config.toml
image_size = 32
arch = "resnet"
depths = [5, 5, 5]
kernel_size = 3
stem = "deep"
optimizer = "adamw"
lr = 0.0015
beta2 = 0.95
steps = 8400
epochs = 3.6
lr_schedule = "cosine_restarts"
Rows from block 4 of a small CTC image transcriber, named by matrix and row number. Rows with one number belong to one channel. Each number is 50 + 15 x the weight over its row's rms, rounded and kept within 0 to 99. All counts start at 0. After the name is the row's rms in percent of the matrix's.
After each channel's rows are labels from the 100 images, of 14976, where the channel reaches its highest value: "top examples" is what is common among them; "patch colour" is the nearest of a few named colours to the mean colour under the peak. Only what is clearly more common there than usual is listed. The data: numbers of one to four digits printed on busy colour backdrops.
# convs0: first 3x3 conv (model.blocks.4.convs.0.weight, 64x64x3x3, each kernel summed), inputs 0-63
# convs1: second 3x3 conv (model.blocks.4.convs.1.weight, 64x64x3x3, transposed, each kernel summed), outputs 0-63

convs0.38 074:43 49 43 42 11 48 13 26 55 47 50 57 45 46 49 63 40 42 57 37 37 38 32 35 43 46 32 37 42 40 31 35 15 74 40 38 70 33 55 42 15 27 55 47 44 32 44 30 33 60 24 47 29 27 49 41 37 45 45 45 47 42 44 46
convs1.38 093:55 35 43 63 38 57 48 55 48 47 62 19 42 25 40 20 43 69 55 27 64 51 64 68 46 36 22 55 26 51 29 46 37 44 49 63 76 48 75 86 62 60 20 47 51 50 42 63 47 36 56 51 74 34 75 52 36 37 55 54 61 69 38 46
top examples: length: four; the digit 0; the digit 9
patch colour: white

convs0.22 078:41 46 49 31 56 48 46 59 52 45 58 53 42 41 52 69 44 39 52 83 44 79 52 86 78 51 64 46 54 41 60 69 75 27 78 53 57 54 58 36 62 71 52 70 60 32 55 45 38 70 29 62 24 64 58 59 83 37 53 59 76 42 38 55
convs1.22 112:39 32 56 37 72 24 38 40 39 42 65 27 51 53 48 49 58 65 43 57 56 40 36 40 58 37 41 63 24 25 44 35 51 24 25 63 34 53 34 52 45 19 56 42 38 39 23 36 26 32 38 42 59 60 63 28 47 42 38 15 39 32 38 34
top examples: length: four
patch colour: black

convs0.10 103:57 71 47 35 60 42 63 61 47 57 71 31 41 61 62 53 82 43 56 74 64 60 61 76 67 75 53 68 44 45 78 67 67 27 72 71 66 54 12 50 47 60 74 65 42 48 43 73 48 68 59 50 44 62 70 66 58 42 64 62 56 48 61 54
convs1.10 128:37 29 59 32 57 36 18 31 32 34 54 42 29 46 23 40 49 59 45 52 56 31 40 34 41 24 31 62 37 42 51 30 34 31 30 68 41 50 47 48 30 30 40 31 27 36 46 34 40 37 36 29 51 55 70 35 34 30 32 38 41 45 35 35
top examples: blue ink
patch colour: blue

convs0.6 114:55 54 64 31 39 53 66 54 66 48 70 39 20 58 27 59 72 57 49 73 42 66 51 52 68 68 59 67 47 53 70 59 54 18 65 70 66 75 26 45 32 57 75 68 44 52 55 75 48 70 57 52 50 67 72 82 53 46 59 66 56 52 57 64
convs1.6 110:41 32 46 31 63 25 24 32 31 32 58 35 41 46 33 42 47 68 40 51 62 29 35 35 45 22 40 65 45 42 45 25 41 38 32 62 32 60 46 45 28 33 38 37 35 42 34 36 35 39 33 34 56 52 71 25 33 26 33 34 48 37 36 31
top examples: blue ink; red ink
patch colour: blue

convs0.52 106:43 35 47 29 20 53 31 25 42 48 37 75 49 29 47 45 53 53 50 32 43 29 44 40 33 37 24 36 37 52 19 31 33 63 46 27 49 40 49 46 23 40 20 53 19 32 48 35 39 50 36 41 37 25 56 39 49 28 42 47 52 36 37 46
convs1.52 096:66 42 49 63 36 55 52 56 70 64 60 27 53 20 40 31 50 58 48 33 66 56 60 79 49 41 22 40 39 43 27 49 52 39 53 52 92 36 68 66 57 69 27 59 44 49 46 82 61 54 66 56 77 36 54 65 38 44 64 67 69 60 54 67
top examples: length: four; the digit 0; the digit 9; blue ink
patch colour: white

convs0.36 109:47 47 60 46 24 56 41 34 51 54 40 56 37 32 43 31 63 52 55 21 43 34 40 39 53 51 55 63 56 43 53 46 29 61 49 44 47 77 22 17 07 26 48 32 49 31 61 40 50 51 40 11 36 39 46 74 45 41 36 64 27 50 65 44
convs1.36 083:74 33 46 40 58 31 45 35 39 49 49 54 39 39 34 38 51 50 46 38 68 03 43 20 62 35 48 49 51 47 59 38 47 54 44 36 21 66 44 70 22 44 47 25 44 57 40 50 54 43 37 28 78 46 48 32 40 17 28 38 54 50 29 39
top examples: blue ink; red ink
patch colour: white

convs0.9 122:57 60 48 63 66 36 63 55 73 52 60 45 56 63 81 56 60 47 64 63 91 55 52 69 66 56 67 59 51 45 77 52 62 70 68 65 71 82 33 57 51 56 76 49 67 62 57 60 65 58 51 67 46 61 74 79 63 45 65 60 69 53 56 70
convs1.9 131:27 27 50 48 55 43 30 37 29 39 54 35 16 39 26 40 39 64 44 42 79 43 43 39 35 25 36 62 28 41 38 35 29 27 38 60 44 59 49 58 31 32 41 43 43 33 36 42 21 34 44 27 51 45 69 30 40 37 39 42 47 45 37 27
top examples: length: four; yellow ink
patch colour: orange

convs0.57 093:27 52 41 25 37 10 46 42 39 43 40 50 52 40 45 58 55 27 33 57 25 55 42 18 23 53 54 59 41 51 19 40 47 52 48 61 44 40 38 23 36 54 36 29 28 35 41 25 44 52 36 32 39 22 56 42 26 50 57 62 37 35 50 38
convs1.57 080:60 46 70 62 62 40 54 55 63 44 60 56 40 37 19 32 64 99 58 47 85 47 64 71 28 39 28 60 52 59 55 35 40 60 67 70 80 57 55 59 37 59 34 51 53 56 56 47 45 45 55 50 73 56 74 55 20 40 66 57 56 42 40 60
top examples: length: four; the digit 0; orange ink; first digit: 0
patch colour: orange